config.yaml
model: "self-supervised image encoder"
dataset: "flat shapes of many kinds, plain or patterned, on busy backdrops"
train_examples: 48750
image_size: 32
crop_scale_min: 0.2
horizontal_flip: true
color_jitter: 0.6
cutout: 0.25
method: "simsiam"
arch: "vit"
norm: "layernorm"
norm_position: "pre"
activation: "gelu_tanh"
mlp_ratio: 4
head_dim: 32
fused_qkv: false
bias: "all"
qk_norm: false
parallel_block: false
inner_norm: false
moe: "expert_choice"
drop_path: 0.15
num_experts: 32
moe_every: 2
expert_mlp_ratio: 1
experts_per_token: 2
shared_expert: false
patch_size: [4, 4]
conv_stem: true
layers: 12
width: 160
positions: "sincos"
pooling: "mean"
projector_hidden: 1024
projector_out: 256
projector_hidden_layers: 2
residual_init: "none"
optimizer: "soap"
beta2: 0.99
lr: 0.0046
beta1: 0.9
shampoo_beta: 0.95
eps: 1e-08
precondition_frequency: 16
max_precond_dim: 1024
one_sided: false
adamw_lr_other_params: 0.00075
grad_clip: 3.0
steps: 16300
batch_size: 256
epochs: 85.6
lr_schedule: "cosine"
final_lr_fraction: 0.1
warmup_steps: 810
weight_decay: 0.0
adamw_weight_decay_other_params: 0
Rows from block 7 of a small self-supervised image encoder, named by matrix and row number. Rows with one number within an expert belong to one neuron, the router's apart. Each number is 500 + 25 x the weight over its row's rms, rounded and kept within 0 to 999. All counts start at 0. Numbers have three digits each.
After each expert's rows are labels from the 100 images, of 14848, where the router gives the expert most weight on average: "responds to" is what is common among them. Only what is clearly more common there than usual is listed. The data: flat shapes of many kinds, plain or patterned, on busy backdrops.
# router: router (model.blocks.7.mlp.router.weight, 32x160, trained with AdamW), inputs 0-159
# up: expert up (model.blocks.7.mlp.up, 32x160x160), inputs 0-159
# down: expert down (model.blocks.7.mlp.down, 32x160x160, transposed), outputs 0-159

# expert 28
router.28:498476491535459469502532513488490506499487525488522536525522534500536475448515453472524508498523510521505476498523527486487502543493512440495530530512513503493501487542516505512521515533518492519494542482507505478453494492473461459525505482513539495465517552477480508482468508483506510480470511491489547471535531531469487463510492482480470520486544529541477501522503498499493516435507488483523536476471528496511501507501499522450511499502500464489528513566529480470574508509529514
up.0:511472474503481510495457515501523499452502476536504513524494509502499499488503525493490482529494541484482463495477496476546504473521505524519510483479494556527471475497480484490509479463498534476529470505475503522521498517557478531482505499463442510491464493505514538508497480480472516490483465491515461510532506525518560496536512480483532469505504509534552515529484528454537513497478501488499500537495560550560489467488498459478445506492488505502492498470513527473475486548501446
down.0:481522525511544506528533502474484472465505494474521515469457488511483503476545483517496452493505502536494514492473524526551496515522468520482550522521509441504539521520476498511490515544503486479494519495523489491494556514542513445476535515515506545524475527565471481461503500470491501507461491522473500496498442532519492497537497506485488471473489474501480459488518504443514486498513487513492487475494501494470504514513486504483514450464539503472523531528467475488512557512498524
responds to: count: one

# expert 30
router.30:484466471555488509527531508500518502520437519466493520494471509512535487470490473472467454499504483502548517465508496516479430501515529467515545524498488520525515503485493448524470517483495457537502508507500526476514514515452514497485457498532511493475518455467510483489534538519479521499474529547480544521480485530478485495513503493505519500505476500503514465523494524484490562479502470473448530520506496518485524458557511475500487518494534517479552490501507480501519500522473479
up.0:494525483497526511539498519510525494533475546540523520494476429512474475456475499559506489462466523514481516517512483518462519462437479462514453496471493490467511521517447529499538515534564498491491507513514480481486499541512472479483511495543517510504495538544493509467509498465472505506479500462542504494442501490474500502484502542502498473500490498535519473480522469421463534501493497503471521517494480514479500512502511500472519502526506528514477519512511487521514493516493512
down.0:473522512543472476514507492506503535524496473499446472517465494477534510490520470463557508471501474483464522483498482508483497537497531548529531561554487504528527488503516464487456457509484511491475487431514481511493496510486487498491488470527458481480545509479490488502499513482514502516533462521504521562531492500489490503536514461468508485497526528459485485527500533502540497547497501457494488487497531510490525513507500531482511481516515512481470421501482458476486501493499514
responds to: count: one

# expert 4
router.4:542497449551485445536529515494496524477500488469478494501506473522531490500504457525500526571518511485485493502488433538498457525481501487514515493547505504469498487517508499500521482499481472505484474499497483518525493462518491503480467473523489437492514467503448492531468504543488470519515499521505501474522506495486472468467502504529501512468464506510532491515498521509534555482502454485490474524535447506489528466543510499464466521527484534506511494505528482485525517476461539
up.0:533497546467536547472492477495467483487538462490530512504537494477471514507490480501503487514485489502507487520532503472471541529488519456470536470487459515509431493493458502515505446472475490507488536487493508487511522497559492488530506502476527481516509511475501500526499500513537505523473483455567532498552512518460502461526501484471506524537500495523493503501514507492526483509491521535464528514507507472520532504474482458549472465510484467519468503547507487483540518465506530
down.0:498524518539460535523462537478453486502510515530550455514534487522500497512545500500495526468516487518497534517503475503510488502497510514486468524499543487521507497529484473465473497568540522459484503508473490514512484525471488524494502517493518507479543487497505496495480464480489534464506499528516473486522494512550466491452491429472480523485500518494501533497462469543545510507462504537557465498512502473533508484467459472474504534543493505510522473473487495521482511488503533
responds to: count: one

# expert 11
router.11:520490494534559495466537534509512544514497506481472511509521493496477476498505495492506497507505504487462489459516477476537498535513515484502532510534485498506503455502500476495519501507463487491477562515512461484475499527528496497459504468528472491521515503509500490487486500514505458508547468483468523497551506506451484502507484478499480494534467451552540486465538517487507501454526486510499511504550511501480535547549493519484515504499503537498593534496530457507497528516489458
up.0:489501493510482569472467503522552480502495489437510474488485537494478483544520529561481529473497486533475476495502488478500455504496493504504477511498496511505481528513453473520467459549488487480485525491502520517478494505531522509504529496470549543530489484533520545497522479449474496516490488485523462494515479484533511490508487520485480513528549511473507497488498524486466506452501471521488508501492510417487512498530515521516524493477487520490537487516501522474507465507567538
down.0:520486489505512540486481529467546469518466487492481476495551516470512503492487521460508561528513474533482528485529483489469495470519547527495488463524510506507512542447507521499523506500536511480479530546499471493524474540524494503484499489484543524513509506532509470474453482502516473544507485482498510485470483478465514516503531458484471524519539492502440506481484515555456521521481490508466488530513514520507561516533491490499515529435486483507525524492499511505503487507453500
responds to: count: one

# expert 25
router.25:482486476523506471498496485537515475500497522479504500494519551487490513510516482489494481485461485486489483452540507525515475516471501479516541472502501507487531500508505514519535487476526504479492530468507482484490496495454526464500537532492528464548494492515447512470462544504453491541508506460481513495411543491473492469516492461504496460510522548540498488474467517456502489520539490490554550569522531488491480529491469508473494504506471503477520501485498484485495473483515494
up.0:486532472493513502514530547477523467484448511488484511522540480506507500497497524500508491519496477502516485520490448497481490508474538509490489485526544540447487497471511501510475489485486524476487480530499485540520530456520516508526511501503464533498509477487502503465486517494515506445488521496491527446562450522476495513506522491511463539503493506521472482542471491528525525464501474425504497544524507512498550512492486477516450438454477493532524503511474476518527503532528491
down.0:510533488495488460515529480512508481482497504509465499520481501477556512460501462513506533487495518458493521507477507496475500515504456472491525522488536503499548513470497499491535504507514498517513535476463491503536523538532501483513533487527523496487514483567490516486481529497474504466480501577517516502464512482495495466506498472444503505468501504505497501520553538476497529484491485426566501475501529440489527491517456508498526508507523541502473501479471471465521530499510540
responds to: count: one

# expert 24
router.24:526489472539445494529497522491500497495488507491441526492515500499540512532513466463494490505476494506513507501484467516455469496454529497463480514548515480483552499491491495503469489489533477521514478502512526514492505521527491499498486496514463530468552504493485493518502540530475520482502540550446494502527489543541501486547484448475487508494510525488491518512492509484531516507525444459503494481530450539470496471545529503477508451466496497521482521497492487488534458555516494
up.0:479509497508488494477442479516535565503529514514531496489529500512451461488521460514461497494518500509468505531531529521534519508515453487465488488501506513529465498501487513510505482497519507511543504490493468515545468497478535460503503536441536490518498486478528483533484486484543498541484533454486514468486512499494505501459504531498533511501508503514436459468508517493522510499502489529503453503503483528491498479497522465504486447454532448453510475476474480514524554492499502
down.0:503495526483560503488478495494489483472509539514492465477527540481515467512495521508525501502547476502468460456494472484508498499464509520538468486498472459561516512456485525487503489468517480522523483537543511528511500518504508491459507501537484484466463500492514486480512519540448492541510499550495519525482446456511530518480489532487504488510552515477551502482459452494519458506454511522522494481524509502472512502500493512521501490496491439507471537488491517457514504524481474
responds to: white shape

# expert 17
router.17:495481445531512511499500500507487470517483502474488516516492505518517480515541511488476459525511527482509479515476506486466475494507480469465547529543542460469499515489512467525532548511482487474497492507427499469528479534495517534473489429529498528465495499522510503507473518545483471502460481506506463473515490524473449481482501483498503483464490496536487473501472518475546477504508491451488527526517486499500558506541513532485521447514507529515483509458493476525515529531488488
up.0:502510524477512513492542499546435492516550515483531475473497495512502533486527508520515444515484504546491504480534492480512511490475487491533501451517518501516508458466453516544444490511509503508508502537428473500542500493489502473468509510467530545489498481491528465495510469497457536524503512437503508501484490467515477499519485459505488514498546503516460469513512552515477480493482500482503485538480514498493461529481508481495501518515466490503528523518498542521534482459465526
down.0:486537543481488529519495467508534451526500554518466492503490517519516523463496518516533498505473498528481464508501511508487516512499489477467501523535515499496501473528504470496498476469488488512484478486494532524477482484491492487538495560489498457463471487503457475480509511515516456456531495544523509559442524475505503523523492527488508439497459484513443457528520522488522553529538498529464514472517511486460507523510484502478524519495538520511473501505502471484470545470494514
responds to: white shape

# expert 16
router.16:481462499549523489527531494503521503493425495478501505526512496533500508497558543497483464514489512476493476483536496446471494528522488522513563517499511471502510509473537423505548480507458463512487519508457501487538503507519525465502496506541524529476492494517458487519513487491494514500474497538486470507519509503507458496553475473509530537466510458497508483508540500479480491445530486500535473492528501451498486484514449505470514480476491491488499509492529520496485501511477527
up.0:488488476492526480503461542492539518503492532531465532503496447484505502525419449450484523511504490504503468519485467497521488519518511480526531486520507480478507484514536502489462469483477502501507502551508533514501488499519462495518500494485453524492464530551531506504536492497499484505526513547505512459490489498525492502449562512532481508525489508523479509553492485490454520544509458513507464503504490518520489465469558456513486488537473465513514491484497493485466521497495467
down.0:506533475500515466507508510475475499494492482490483524474534537526503505531568475484466432457520512503494515501506509481481539473490470494463542500478476502532513475523534529528500515477457489466511552477505532509478518511528543502488509494518486540510522539507507452518492514560484491452473502490472488516471508442456455520519509529486483493490505516485515532496554528497491497512490468471487483460519492446486520518506480523523530534469511503519511517518467476504503517533521486
responds to: white shape; its colour: white